Rows from block 9 of the text decoder of a small image captioner, named by matrix and row number. Rows with one number belong to one neuron. Each number is 128 + 32 x the weight over its row's rms, rounded and kept within 0 to 255. All counts start at 0.
Before each neuron's rows are labels from the 100 texts, of 14976, where the neuron reaches its highest value: "tokens" is the input token at the peak. Only what is clearly more common there than usual is listed. The data: cartoon faces.
# fc1: MLP up (decoder.blocks.9.mlp.fc1.weight, 768x192), inputs 128-191
# fc2: MLP down (decoder.blocks.9.mlp.fc2.weight, 192x768, transposed), outputs 128-191

tokens: "with"
fc1.419 [108 151 156 113 132 121 160 160 144  49 156 125  95 109 121 130 196 135 108 168 115 158  98 148  86 175 126 126 136 145 113 159 144 149 122 121 129 178 137  97 147 131 115 159 126 158 127 126  94 170 117 119 130 104 108 161 138 173  74 184 106 138 169 169]
fc2.419 [190 160  97 144  89 136 103 106 110 135  91 187 116 191 142 149  59 172 125  70 127 109 140 152 200  95 145 156 119 142  96 154  85 112 125 118 132  65 113 145 101 141 152 118 143 130 193 178 149  94  93 170 114 110 168 123 114 147 177  94 146 108 117 112]

tokens: "hat"; "crown"
fc1.119 [156 122 122 120 126 107 133 126 154 151 137 162 152 111 168  82 119 147 119  92 135 164 173 105 114 128 128 150 166 184 139  84  59 187 154 170 111 135 175  94 126 121 144 150 120  77 124 186 155 162 146 198 158  91  78 168 113 152  89 179 139 166 212 162]
fc2.119 [ 98 173 135 118 176 127 129 160 162 143 136 110 107 106 104  85 140 114 158 139 118 126 121 129 136 240 176 138  78 117 124 126 190 130 168  46 138 152 129 164 142 152 118 108 171 163 142  86 123  80 106 131 109  69 117  89  99 135 100 151  88 138  52 108]

tokens: "blue"; "red"; "teal"; "green"
fc1.467 [152 147  96 106 140 115 125 103 109 141 153  81 106 149 126  93 117 132 124 174 139 111 132 118 109  40  85 173 149 145 120 142 105 142 155 163  96 106 167 135  74 112 137 102 103 145 158  88 186 115 114 149 144 139 110 125 119  42 109 124 143  92 134 151]
fc2.467 [ 94 255 119  55 164 172  51 119 102 120 152  97 114 140 140 144 164 164  46 139 150  70 116  82 148 157 142 123  79 149  93 131 131 126 139 115 104  99 110 131  68  96 161 120 124  99 132  68 168 154 126 147  94 129 103 146 159 111  89 123 108 156 107 129]

tokens: "sunglasses"; "face"; "glasses"
fc1.473 [ 81  94 170 168 101 139 121 150 178  73  93 162 122 166 148 108 121  85 161 182  82  75 124 122 157 130 151  74 108 100 134 123  86 140 149 153 135 191 154 143 111  47 146 139 163 164 121 142 125 144 102  67 142 181 146  92 144 126  82 123 172  91  89 164]
fc2.473 [140 157 144 101 200 137 103  67  66 176 113 126 100 125  67 164 167 151 144  58 121 134 162 137  95  84  87 157 159 180 126  85 184 130 101 135 124  76  99 125 163 180 107  83 120 105  88 138 174 113 175 203 117 149 102 112 126 171 153 130 131 144 136 132]

tokens: "hair"
fc1.252 [ 89  99 122 155  95 162 119 114 142 161 142 125 167 110 161 137 155 175 121 173  94 148 158 156  99 148 151 115 122 123 113  73 139 102 149 125 115 101 122 165 100 131 154 150 183 162 155 123 125 184 119 171  75 156 135 144 205 149 140 173 110 166 120 180]
fc2.252 [159 170 122 121 128 158 130 178 142  83 138 149 131 134 156  92 149 118 128  68 123 153 115 107 105 144 132 164  94  95 138  70  84 128 162  96  78 164 113 153  89 167 127  95  92  98 141 139 164 105 131  78 182 137 145 169  90  87  56 143 151  84 126  98]

tokens: "face"; ","
fc1.265 [157 125 149 110 141 135 132 169 151 138 111 110 174 139 134  69 167 105 121 122 122  90 164 101 107 113 164  81 141 130 171 169 138 110 114 124  91 181 136 175 132 178 152 169 166 109 162 185 107 149 139 161 118 140 126 124 226 178 108 113 130 171  95 126]
fc2.265 [ 79 146 110 124 140 102  84  97 125 105 110 151 155  46  90 153 122 133 127 108 161 135  90  95 126 113 102 119  96 117  87 126 142 140 186 145  96  97 155 149 154  48 107 151  82 124 108  97 133 102  89 140 136 143  91 207 144 143 118 110 128 148 105 122]

tokens: "blue"; "purple"; "red"; "teal"
fc1.758 [137 193 147 165 135 137  74 138 159 121 127 120 112 102 180 104 151 123 175 122 141 103 104 124 141  98  96 170 146 160 104  60 147 124 107  82  91 121 136 110 136  82 151 179 166 175  74 109  77 147 140 108 122 129 109 152 139 134  83 188  84 142 165 180]
fc2.758 [ 72 127 111  85 199 134 127 125 133 105 127 132 122 117 112 143 154 163 108 118 114 113 134 134 151  89 152 122 126 137  85 136 128 121 179 205 176 151 113 145  59 204 108 131 112  91 116 137 179 178 169 139 102 134 150 103  60 152 154 102 142 160 171 102]

tokens: "hair"; "glasses"; "bun"
fc1.647 [178 131 108 120 111 155  94 123 115 113 111 132 111 146 172 112  84 128 134 125 191 161 133  83 134 102 112 153  83 106 148 159 143 133 129 111 145 137 134  65  69  85 155 132  88 137  90 104 108 158 125 143 156 154 135  86 133 195 120 199 102 139 178 148]
fc2.647 [ 77  75 129 108  99 105  85 141 154 133 107 112 143 172 134  51 142  91 105  97  80 123 138  56 125 184  89 183  98 152 114 105  98 175 118 133 164 109 181 130 146 181 167 111 140 122  88 155 106 141 126  90  67 139 109 178 116 100 140 119 129 111 125  92]

tokens: "<end>"
fc1.739 [ 76  75 100  87 185 182 149 153 114 154 212 149 110  93 124 164 190 109 138  79  75 137 179 111 101 161 112  76 146 120 119 127 187 165  59 108 167 129 124 132 117 175  98 130 124 127 127 149  45 135 124  75 114  55 113 169 141 105  81 146 171  78 120  61]
fc2.739 [127 121  56 100  81 110  71 113  95 114 184 101 119 135 102 148 154 108 106 121 108 107  94  57 183 158 113 173 106 114  97 124 128 133 113 118 108  61 106 146 101 105 172 122 137 126 103 132 178 160 102 124 150 147  85 163 128 201  52 108  84  85 161  82]

tokens: "a"
fc1.383 [184 146 118 150 154 164 110  54 122 136 161  98 123 116  86 107 142  95 178 151 156 127  89 143 164 161 122 223  76 172 126  44  88 115 138 197  96 153 163  87 143  98  98 159 115 171 183 145 130 103 113 137 158 153 120 133  91 133  93 139 136 102 146  90]
fc2.383 [ 86  89  89 144 132 109  84 142  94 120 108 107 185 106 130 121 152 147  92 158 124 116 190 128 145 199 191  37  97  46 113 160 150 139 140 134 137 135 122 186 146  83 154 146 157 117  81 131 122 148 132  97 165 108 148 115 113 138 122 134  93 146  81 174]

tokens: "hat"; "cap"; "crown"
fc1.121 [ 96 129 133 117 167 123 119 121 113 128  93 144 104 126 161 144  96 147 103 115  95 153 184 128 136  79  47 170 108 157 115  87 153  84 158  90 123 126 135  64 109 198  96 141 213 101 119  99 149 118 103 152 213 180 139  98 124  53 111 110 149 163 132 168]
fc2.121 [182 163 133 148 210 155 157 114  93 112 125  97 111 111 160  84 138 133 128 128  92 189 122 163 105 149 113 133 139 169 141 144  59  92  71 171 155 139 131 115 114 126 174 184 114 142 141 174 149 123 192 162 115 127 148 118 151 145 139 137 133 175 146 154]

tokens: "face"
fc1.435 [130 121 167  88  94 103 189  93 157  87 109 108 147 161 124 154 162 148 134 158 141  99  74 141 124 134 164 113 129 160 127 141 100 124 117  92 186 131  86  98  73 127 181 149 121  91 122 126 184 141 179 107  55 127 129 114 108 168 109 178 127 147 134  96]
fc2.435 [184 171 149 133 150  93 147 133 149 238 185 138 168 185 178 101  68  92  72 105 146 146 159 113 138  74 112 107 103 134 142 153 159 107 148 148  78 139 143  75 141 144 113 111 158 136 117 104  97 132 113 113 141 104 107 154 124 134 105 103 124  60 118 158]

tokens: "a"; "blue"
fc1.68 [167 102 168  91 163  96 169 152 164  88 167 151 101 132 128 104 139  90 182 170 161 164 115 130 137 129 126 102 127 129 130 130 145 133 149 154  87 155 152 144  78 134  90 103 114  55 143 116  96 161 143 163  86 122 168 114  93  87  90 146 141 132 115 171]
fc2.68 [ 91 142 116 127  79 172  82 121 129 158 103 134 123 110 105 130 125 103  80 108 126 112 123 159  70 115 117 130 134 141 103 105 127 101 156 146 181  94  65 140 156 126 168 173  90 152 125 151 114 140 111  96 160 180 118 130 156 147 189 173  88 118 193  90]

tokens: "hat"; "mohawk"; "crown"; "cap"
fc1.668 [138  57  93 165 141 154 131 151  95  70 134 110 124 135 240 101 139 179  58 120 126 121 115  98 114 175 127 112 153  89 110  83 113 110 158 154 126 136 130 123 173 122 143  76 101  87  96 161 147 153 110 150 160 145 129 167  85  95 115 111 123 186 165 144]
fc2.668 [174 150 149 129 169  83 150 117 150 196  75 107 132 110  11 137 113  67 193  96 127 129 156 126 150 188 111 154 168 142 204 156  92 174 122 104 135 140 122 146 122 132  93 146 170 149 117 119 122 122 114 111 130 138 141 143 128 195 116 178 127 112 161 137]

tokens: "blue"; "yellow"; "green"; "red"
fc1.288 [168 171 140 131 129 114 128 138  53 132 115 130 146 107  61 133 128  87 109  99 141 110 140 147 164  61 144  91 118 112  93 171 124 142 121 195 119  84  95 117 193 110 148 151 102 120 156 116 128 149 135 112 166 140 119 102  74 127  65  91 150 149  41 115]
fc2.288 [148  95 141 160 109 191 161 123 130  96 156 124 126  99 154  85 191 103 179 158 128 157 164  49 143 128 128 112  98 134 188  91 111 103 146 114 160  75 134 159  87  81 136 118 138 115 156 117 166  90 162 139 109 140 113  96 113 148 106  86 110 104 129 121]

tokens: "hat"; "hair"; "bun"
fc1.696 [149 146 125 100 137 140 161 140 195 156 104  79 136 149 102  89 155 128 156 134  75 177 113 105 115  47 120 117  97 143 109 156 155 187 134 115 126 125 128 164 126  82 112 153 130 209 181 151 122 149  65 134 122 129 173  88 136 174  92 103 121 118 152 123]
fc2.696 [ 75  87  85 152 137 170 117 135  84 105 105 163 119 111  93 182 141  96 161 100 107  46 192  61 149 135 152 135 136 114 119 135 114  77 109 184 131 124 172 133 172 197 109 114 137  95 117 144 143 103 166  86 139 120  98 168  62 159  83  97 167 123 143 120]

tokens: "with"
fc1.660 [109  76  76 104 168 130 169  60 166  90 131  67 115 158 127 111 118 104 139 117  86 117 143  86 118 118 150 146 169 169 147 162 144 130  84  85 124 183  84 102 120 173 140 140 147  50 148 158 101 152 156 133 121 146  83 126 132 149  88 123  78 164  72 129]
fc2.660 [ 86 129 171 131 166 108 171 140 139  86 155 150 179  92 116 133 134 166  96 136 112 115  82 120 116 126  87  77  91 108 146 158 100 159 143 140 184 102 197 145 128  43 124 103 135 173  77  92 142 144 177 107 164  98 136 173 146 120 119 107 174  91 144 152]

tokens: "hair"
fc1.522 [164  91  76 115 157 149 113 117 101 113 119 146 115  69 142 135 112 171  89 127 158  80 165 125 166  84 105  62 103 137 161 111  98  89 111 160  87 174 134  99  96 103  94 113 110  62 145 116  56 142 152 123 128 122 123 104  93 117  40 177 120  49 115 102]
fc2.522 [146 142 127 151 139 151 151 159 122 100 145 148 178  85 156 138 120 158 104 151  33 146 166 140 117  84 121 155 123 126 140 103  98 134 129 105 113  85 115 151 133 123 121 118 158 162 127 118 180 166 178  90 158 118 151 124 164 117 154  53  74 133 140 120]

tokens: "hair"; "cap"
fc1.573 [177  80 124 106 146 131  86 113 132 124 129 173 145 134 131 105  85 159 126 114  90 147 144 115 150 142 152 127 147 147 173  57  58 132 124 101  86 125 107 129  85 161 112 129 139 185 153 194 103  90 119 139 133 153 103  83 113  92  91 194 121 134  80 146]
fc2.573 [118 150 114 163 196  71 140 108 131 136  95 100 181 141 130 168 140 124 147 125 132  84  86  86 101 151 106 112 120 141 168 175 133 127 108 164 131 144 117 157 108 117 144 105 101 110 117 202 111  87 129 156 135 120 114 181 188 172  99  99 131 128 135 149]

tokens: "with"
fc1.440 [141 185 119  81 138 136  99  85 119 141  77 179 147 211 138 102 134  91 143  97 110  90 158 168 125  57 137 112 164 128 116  98 182  98 152 141 113 125 125 106 134 135  97 113 100 109 173 110 122 143 113 163 103 102 181 151 140 100 116  91  95 106 111 103]
fc2.440 [135 172  97  93  95 115 103 101 125 173 162  95 131 121 141 158  99 107  98 194 146  67 110 124 126  66 166 128  96  73  79 128  98 101  93 112  93 138 131 123  87  90  98 107 116 162 133 168 112 154 154 150  98 126 162  94 124 143 101 117 124 121 159 157]

tokens: "face"
fc1.80 [175 176 137 142 155 110 125  76 136 126 109 176 155 125 160 133 113 101 188 154 128 150 141 101 123 139 124  93 173  94 148 157 159 152 122 164 152 159 138 140  87  98 161 178 118  37 110 149 102 199  78 126 159 136 123  89 129 128  91 146 144 124 132  70]
fc2.80 [ 83  89 135 127 113 162 156 154 114 112 139 106  98 114  83 109 129 139  69 151 117 114 105 142 137  69 109 204 108 133 138  43 108  77 133  99  81 133 163 162 142 151 107  96 118 206 113 126 138 104 147 128  71 135 131 136 149 159 168  70 104 116 114 206]

tokens: "a"
fc1.124 [147  50 115 150 103 108 140 110 123  96 125 134 139  82  69 109  75  99 140  95 197 192  73 118 145 110  98 114 118 101 125 117  69 128  98 179 165 111 103 137 176  81 138  65 154 112 112 131 136 162  89 196 138  83  76 159 133 100 103  75 102 175 155 189]
fc2.124 [166 157 148 168 140 130 133  94 153 151 109 115  51 134  99 186 102 130 173 178 126 100 136 166  85  96 143  89 150 105 159 169 181 167 129 105 100 139 206  96  90 153 145 113 177 105 138 151  91 161 211  93 159 110 110 120 164 130  99  90 140 108 160 110]

tokens: "blue"; "pink"; "yellow"; "red"
fc1.446 [148 130 111 154 128  85 177 118 188 138 173 164 147  97 133 177 133 169 100 131 128 153 176 134  91 167 107  72 143 194 125 149 120  89  88 157 128  73 124 131  78 107  62 152 127 110 132 193 108 127 121 142 113  58 104 150 147  97  70 146  98 138 119  85]
fc2.446 [118 139 128 113 126 144  93 127 116 103  67 114 154 132 115 116 131 158  97 139 102  95 141 110 107  86 136 147 143 104 125 102 156 142 108  84 122 154 120 147 144 135 129 119 106 143  56  78 150 120 121  85 104 140 159  93 138 140  92 165 135  88 155 115]

tokens: "a"
fc1.389 [ 94  79 172 110 125  86  99  94  84 119 125 128 213 162 103 149  95 121 121  86  97 123 132 114 131 144 113 143 120 118 106  97  49 115 107 104  95 128 200 130 187 134  98 182 184 135 161 188 131  88 132 128 125 135 106 118  54  42  89 130  93 116 129 148]
fc2.389 [147 145 167 133  92 139 146 165 194 103 128 124 132  95 124 129 163 122 160 200  97 162 116 150 133 184 111  62  84 111  63 128 165 152 152 108 165 169 157 155 117  91 119 146 158 102  66 102  57 156 143 115 152 182 152 131 121 129 158 121 143 102 133  98]

tokens: "hair"
fc1.136 [108 110 140 160 113 142 175 123 172 145 124 158 141 174  65 114 102 118 170 114  89 121 162 143 169 142  95 100 148 146 121  71 142  97 100 110  69 145 107 157 158  94 148 151 144 144 117 153 170 178  82 152 160 129 136 122 125 137 116 103 124  72 126 142]
fc2.136 [114 179 114 127 140  67  69 105 113 126 114  79 103  88  82 125 147 136  99  90 133 130 166 120 114 122 187 151 134 126  82 113 137 167 117 150 184  71 162  90 152 152 146 107 152  70 125 115 117  97 163 131 179 153 127 138 149 139 116  99  47 161 155  70]

tokens: "a"
fc1.560 [185 182 160 161  95 140 166 105 146 155 157 179 107 140 166  88 125 142 152 114 170  67 134 151  88 130 167 135 117 113 138 163  96 186 151  64 106  89 114 152 110 122 132 212 129 103 113 142 127 109 117 120 154 147 140 162  86 129  41 114  99 107 107 145]
fc2.560 [ 93 120 178 159 158 119 120 167  92 114 110 130 130 143 152 168 159 119 111 123 133 182 115 122 148 109  79  77 189 130 150 117 145  91  73 162 157 149 169 105 159 103 110  90 171 148  90 150  69 139 179 114  77 147 124 131 144  91  77  99 173 162 140 123]

tokens: "with"
fc1.670 [138 141 129 179 115 133 213  95 130 131 114 181 156 109 171 170  98 100 147 129 125 167 151 160 138 122  80 167 133 163 159 142 155 117 102 130 200 131  88 139 107 135 113 165 111 181 140 154 137 171  92 115 139 152 191  86 157 114  94 107 153 188 151 129]
fc2.670 [160 122 121 141 125 161  80 176 130 127 200 132  90 121 101  95 160 157 115 119 119  92 147  85  78 121 193 107 169 124 154 107 101 155 113 133  76 154 163 128 110 174 165 100 129 115 102 114 116 129 169 136 108 129 104 117  86 166 148 103 107 124 164 113]

tokens: "face"
fc1.673 [154  77  87 128 126 164 118  83  55 183 149  58 137 110  97 125 111  70 161  66 104  82  83  45 142 118 124 130 185  96 136 145  96 135  83 168  99 168  89 108 149 155 137 172 129 124 126 121 133  77 112 130 139 114 178 133 200 168 105 149 115 118 120 148]
fc2.673 [147 182  80  87  91 106 108 124 134 100 143 153 170 164 149 124 116 157 106 164 154 138 143 151 142 122 167 120  68 134 114  98 155 139 207  83 121  74 147 180 134  90 106 114 130 147 137 124 120  97 127 166 127 136 101 106 101 121 115 152 151 122 144 101]

tokens: "blue"; "yellow"; "teal"; "red"
fc1.319 [138 121 124  72 200 139 140 154  92 110 166 123  84 113 166 141 158 113 100 146 115 102 105  84 109 123 135 140  77  90  99 128 136  86 160 127  30 103 111 123 140 175  95 157 119 204 103 100  83 178 104  76 100 173 130  73 147 149  76 148 103 106 107 112]
fc2.319 [128 123  95 112 192 117 156 145  76 122 114  99  87 114 133 118 150 152 137 143 100 170 111 144  87 116  99 136 149 115 101 136 161 102 144 121 123 161 115 118  94 168  80 152 142 184 133 113 131 159 104  67 187 188  98 125 107  91 144 132 136  81 162  89]

tokens: "<end>"
fc1.192 [140 166 128 137 177  85  68  97 114 105 135 179 142  87  98  92 123  70 108 110 104  43 133  93 114  95 178 125 125 176 120 158 205  96 107 151  85  93  49  90 156 156 143 184 137 200 112 143  98 121 121  68 173 147 134 157 146  78  58 165 130  98 157 130]
fc2.192 [121 141 134 119 107 179 174 182 170 172 129 115 176 139 184 147 214 177 141 133 117 127 116  94 106 118  88 155 129 144  96 109  96 102 138  98 179 163 175 140 119 161 115 153 109 132 134 159 157 170 141 167 123 140 107  84 109 143 102 117 124 117 186 103]

tokens: "hair"; "red"; "teal"; "purple"
fc1.262 [ 87 172 115 127  83 146 145 183 151 131 111 189 129 143 120  65  74 112 142 117 138 148  96 114 114 147 128 140 191 157 136 113  90 149 153 115 121 144 144 139 135  99 149 126 176  81 137 133 101 123 131 136 106  90 118 151  96 123  81 183  75 107 150 108]
fc2.262 [185 136 138 160 138 123 192  99 118 106 139 139 148 112 160 136 178 136  99 161  94  89 196 143  93 107 112 110 119 116 147  93 149 134 116 129 125 153 129 157  74 144  97 137 120 156 142 177 127  92 117 130 171 136 112 112 177 147 148 144 145 152 135 141]

tokens: "sunglasses"; "glasses"
fc1.9 [151 108 149 154 160 151 154 136 124 140 141 122 159 132  84 121 145 145 227 110 137 125 162 114  69 181  98 137 168 191 148 122 145  85 165 122 162 146 108  89  91 133 110 130 115  98  47 113 110 120 149 157 189  95  61 164 101 152  97 114  83 115 142 139]
fc2.9 [176 137 165 153 153 173  96 124 138 152 108 115 145 168  59 110 104 150 154 125 126 201 158 168 162 103  93 184 146  85 186  89 108 136 126 102 187 145 133 192 116 132 107 124 110 116 142  93 143 100 122 159  89 152 204 104 130 124 117 120 117 102  76  80]

tokens: "face"; "hair"
fc1.250 [124 159 140 133 142  97  91 114 181 166 132 127 143 152 144 110 139  14 161 134 152  78 103 123 134 140 165 122 169 174 118 113 182 132  54 136  70 186 124 178 144 158 133 166 160 119 173  15  89  92 138 116  45 112 150  86 153 160 111 121 137 107 142 110]
fc2.250 [152 157  98 116 138 123 162 133  82  62 104 166 155  73  90 147 122 163  82 144 105 159 137  85 147 111  81 120 113 102 127 136  66  96 186 123 167 117 128 112 141 117  92 120 153 153  91 172 128 127 111 108 196 145 112 133 136  21 119 110 113 131 123 158]

tokens: "sunglasses"; "glasses"
fc1.420 [167 142  60  85 147  73  92 121  97 172 110 171 115 109 136 119  85 111 137 107 146 138 116 135 137 136 102 140 151 155  93 104  58 129 167  91 107 127  57 143 101 132 117 128 106 164 157 157  79  88 105 113 187 197  91 136  91 109 104 129 123 135 135 137]
fc2.420 [ 66 127 181 158 157 136 158 109 129 114 137 110  93  86 126 171 156 152 133 103 123  82 130 147  99 133 140 113 141 164 156 135 183  88 101 186 162 123 206 139 139 118 149  99 164  71  98 115 141 115 147 162  31  62 123 144 190 143 153  92 178  75 113 138]

tokens: "hat"; "crown"; "cap"
fc1.117 [132 130 143 124  89 162 129  91 191  66 125 182 161 109 135  89  87  81 107  92 178 119 154 125 112 107 130 186 171 107 119 154  61 177 120 155 131 171 142 155  14 154  88 103  54 108 127 136 177 136 112 119  79  73 105 133 136  94  67  79 139 132 134 126]
fc2.117 [ 95 124 128 132 141  90 123 138  96 106 164 135 125 101 161 133 104 149 121 118 128  61 129 116 113 159 124  97  88 143 141 108 176 206 185 120 161  84 142 172 128 128 160 175 201  84 156  91  94  71 129 143 168 122 135  64 135 118 129 177 147  90 108 192]

tokens: "a"
fc1.234 [152 114 141 186  86  88 148 108 157  75 130 103  91 141 180 106 107 137 155 147 127 123 110 159 122 154  91 108 171 150 182 153 138 146 178  71 103 170 188 155 136 161 155 132 150 155 154  92 111 147 135 111 136 134 152 140 169 114 140 155 152 137 157 170]
fc2.234 [ 76 156 129 101 165 175  82 160 114 162  92 130 145 101 100 145  88 136 122 107 151 161 165  68 144  96 154 163 117  87 117 129 114  78  85 181 162 136  84  89 100  95  90 105  73 129 131 165 117  88 119 154 138 124  91  84  93 110 140 116 113 150 120  84]

tokens: "sunglasses"; "glasses"
fc1.721 [146 122 123 112  72  83 135  83 191 137 154 157 185 154 132 148 101 145 123 123 177  77 155 199 143 158 172 161 142 125 183  84  89 103 159 115  78  48 122  89  85  70  74 133 127 140 148 123 175 103 112 113  90 132 117 159 155 211  90  76 127 152 139 152]
fc2.721 [122 133 152 164 131 108 108 167 110  81  80  95 119 110 143 103 127 103 114 144 135 101  81 132 127  99 148 141 111 150 118 110 137 144  76 167  97 170 154 124 138 112 134 122 172  97  93 129  95 128 148 114 144 124 118 126  57 129 151 102 117  57  90 122]

tokens: "<end>"; "red"; "yellow"
fc1.129 [134 101 104  36 118 126 164 124 125  94 152 155  81 137  35 188 119 128 117 110  91 189 133 129 131 183 109 133 114 105 166 194 122  61  37 152 133 103 147 112 114 139 165 133 158  81 141 125 162 131 158  64 129  89 137 196 131 143  77  95 109 108 151 142]
fc2.129 [133 110  81  88 141 119  78 180 120 150 107 111 116 132 148 108 120 175  65 130  93 102 118  81 155  77 147 160 123  77 136  76 176 150 188 148 104 145 134 152 130 138 107 149 126 175  74  79 155 168 173  99 155 139 108 136 148  85  89 183 114  80  92 139]

tokens: "with"
fc1.282 [112 133  67  97 121 130 144 160 149 184 150 129 122  89 114 105 102 103 146 113 175 161 136  55 140  67 182 118 111  83  96 119  89 126 115 163  82 154 173 146 185 189 149 144 156 153  56 137 142 106 115 114 152  79  90 111 155 142 145 139 123  64 123 146]
fc2.282 [123 151 147 158  93  78 179 107 117 146 153 144 151  68 149 201 115 106  79 145 171 124 122 147 147 108 133 127 150 121 112 113  79 146 146 178 120 150 131 156 133 126 155 137 116 144  92 126 154 111 100 105 146 155 135 117  97 108  98  73 142 115 149 162]

tokens: "face"; "mohawk"; "hat"; "hair"
fc1.357 [152 106 116 148 144  91  91 119  87 107  68 106 125 132 114  62 126 119 141 144  98 185 175  86 124 125  97 119 173 114 232 114 147 125 111 121  77 107 135  60 127 159 135 151 158  87 154  77 125 106 196  86 146 121  97 147  88 155  86 194 128  83 101 157]
fc2.357 [166 145 120 129 189 157 142 217  88  86 130  91 155  68 151 125 116 165  94 134  58 135 138  99 162  90  90 150  98 151 153 151 169 105 148 121 182 128  92 175  57 100 109 148 171 181 149 118 132 121 176 114 142  84 122 112 107 144 132 112 152 144 111 106]

tokens: "blue"; "green"; "teal"; "red"
fc1.302 [119 151 120 203  93 154  98 122 163 156 149 128 133 109 124 132  43 104 111 113 130  81 103 102 186 106 107 150 159 123  89 159 147 164 157  74 138 103 118 122 160 107 155 121 129 144  66  80  84 166 105 117 132 161 120 125 150 143  57 108  89 178 159 127]
fc2.302 [118 137 131 167 159 119 124 164  82  87 155 140 137 122 137 145 123 119 152  89  80  93 184 155  96 114 106 183 162  54 156  89 152 192  86 122  55 129  90  90 151 130  88 143 154 169 109 136 150 127 103 133 175 118  85 142 158 103 107 115  96 128 121  86]

tokens: "sunglasses"; "glasses"
fc1.94 [174 121 145 160 114 131  99  92 150 160 174 232 101 108 179 146 140 115  98 146 106 104 105 106 103  97 147  83 131 147 160  73 101  82 139 175 108  93 112 109 151  71 147 161 179 138  56  97 155 174 135 107  96 175 101 140  98 152  55 165 125 135 159 148]
fc2.94 [130 160  81 119 211 149 146 129 133  86 148 105 154 135  94 143 188 128 141  94 103  98 129 133  64  91 115 171 128 184 114 178 106 114 140 178 159 148 130 129 103 155 139 134 104 121 135 133 117  78 132 122 123 135 143 125 111 105  85 139 133 144 149  82]

tokens: "sunglasses"; "glasses"
fc1.211 [153 156 147 121 114 114 129  70 123 138 181 118 145 109 104 121  63  91  87 113 218 127 191 151 138 169  91 112 171 196 130 139 120 134 188 134 123  99 119 139 122 130 201 122 122 111 100 137 187 142 102 173 175 121  78 105 144 156 109 135 172 185 167 126]
fc2.211 [ 97 141 134 131 125 122  95 165  90 142 115 103 123  89 113 124 151 144 183 174 123 129 105 161 119 126 107 193 111  88 134 167 201 177 153 138 156 169 103  96  97 125 137  78 124 105 132 160  61 112 150  55 109 142 153 148 113 129 126 170 147  14 142 150]

tokens: "a"
fc1.67 [125 144 167 137 131 128 144 135 163 135 140 143  84  87 136  81 148  77 141  99 151 113 151 132 146 103 102 131 168 144  88 157 121 134 120  83  98 114 123 180 108 231 111 105 168 168 123 168 164 122 165 145 142  72 135 196 140 108  98  83 113 110  86 120]
fc2.67 [166 111 118 147  78  98 161 104 173 146  96 123 100 132  92 138  62 117 149 156 131  56  92 128 121  74  95 108 154 157 190 122 106 136 163  19 147 152 200 155 138  94 131 106 163 158 116 110 163 128  81 136 140 149 120 148 124 101 168 101 164 113  93 137]

tokens: "blue"; "red"; "yellow"
fc1.318 [153 138 131 147 139  89 158 127 116 121 130 128 138 144 187 148 156 154 178 130 197 176  98 160  70 146 111  56 137 138 145  76 137 120  98 121  76 150 107 146 119 113  90 120 132  83 162 123 113 107 112  94 139 115 187 124 106  99 113 150 154 153 138 199]
fc2.318 [107 138 118 118 131 135 105  63 136 175 135 128 154 140  90 129  94 119 117 152 155 104 111 115 156  84 141 151 130 164 115 194 111 131 187 128 154 152 129 135 118 125 153 174  82 194 143 125 131 150 143 121 116 138 106 106 119 117 151 154 130 162 168  99]

tokens: "hat"; "crown"; "cap"
fc1.38 [168 139 110 176 133 117 130 172 155 162 148 165 159 135 109 116 113 117 110 155 121 161 168 129 121 153 139 114 125 121 143 111 107 133 151  86 151 109 147 102 132 110  78 130 111  71  85 136 142 172  36 143  93 216 105 113 137 163 142 143 128 121 158 147]
fc2.38 [130  89  98 159 101 155  86 128  79 137 176  89  92 122 175 129 154 184 117  91 108  92  96 105 193  78  93 131 128 125 122 114 153  93 156 137 106 153 120  82 157  93 112 147  89 131 121 183  95 133 153 101 126  86 191 122 163 115  73 150 176 123 122 120]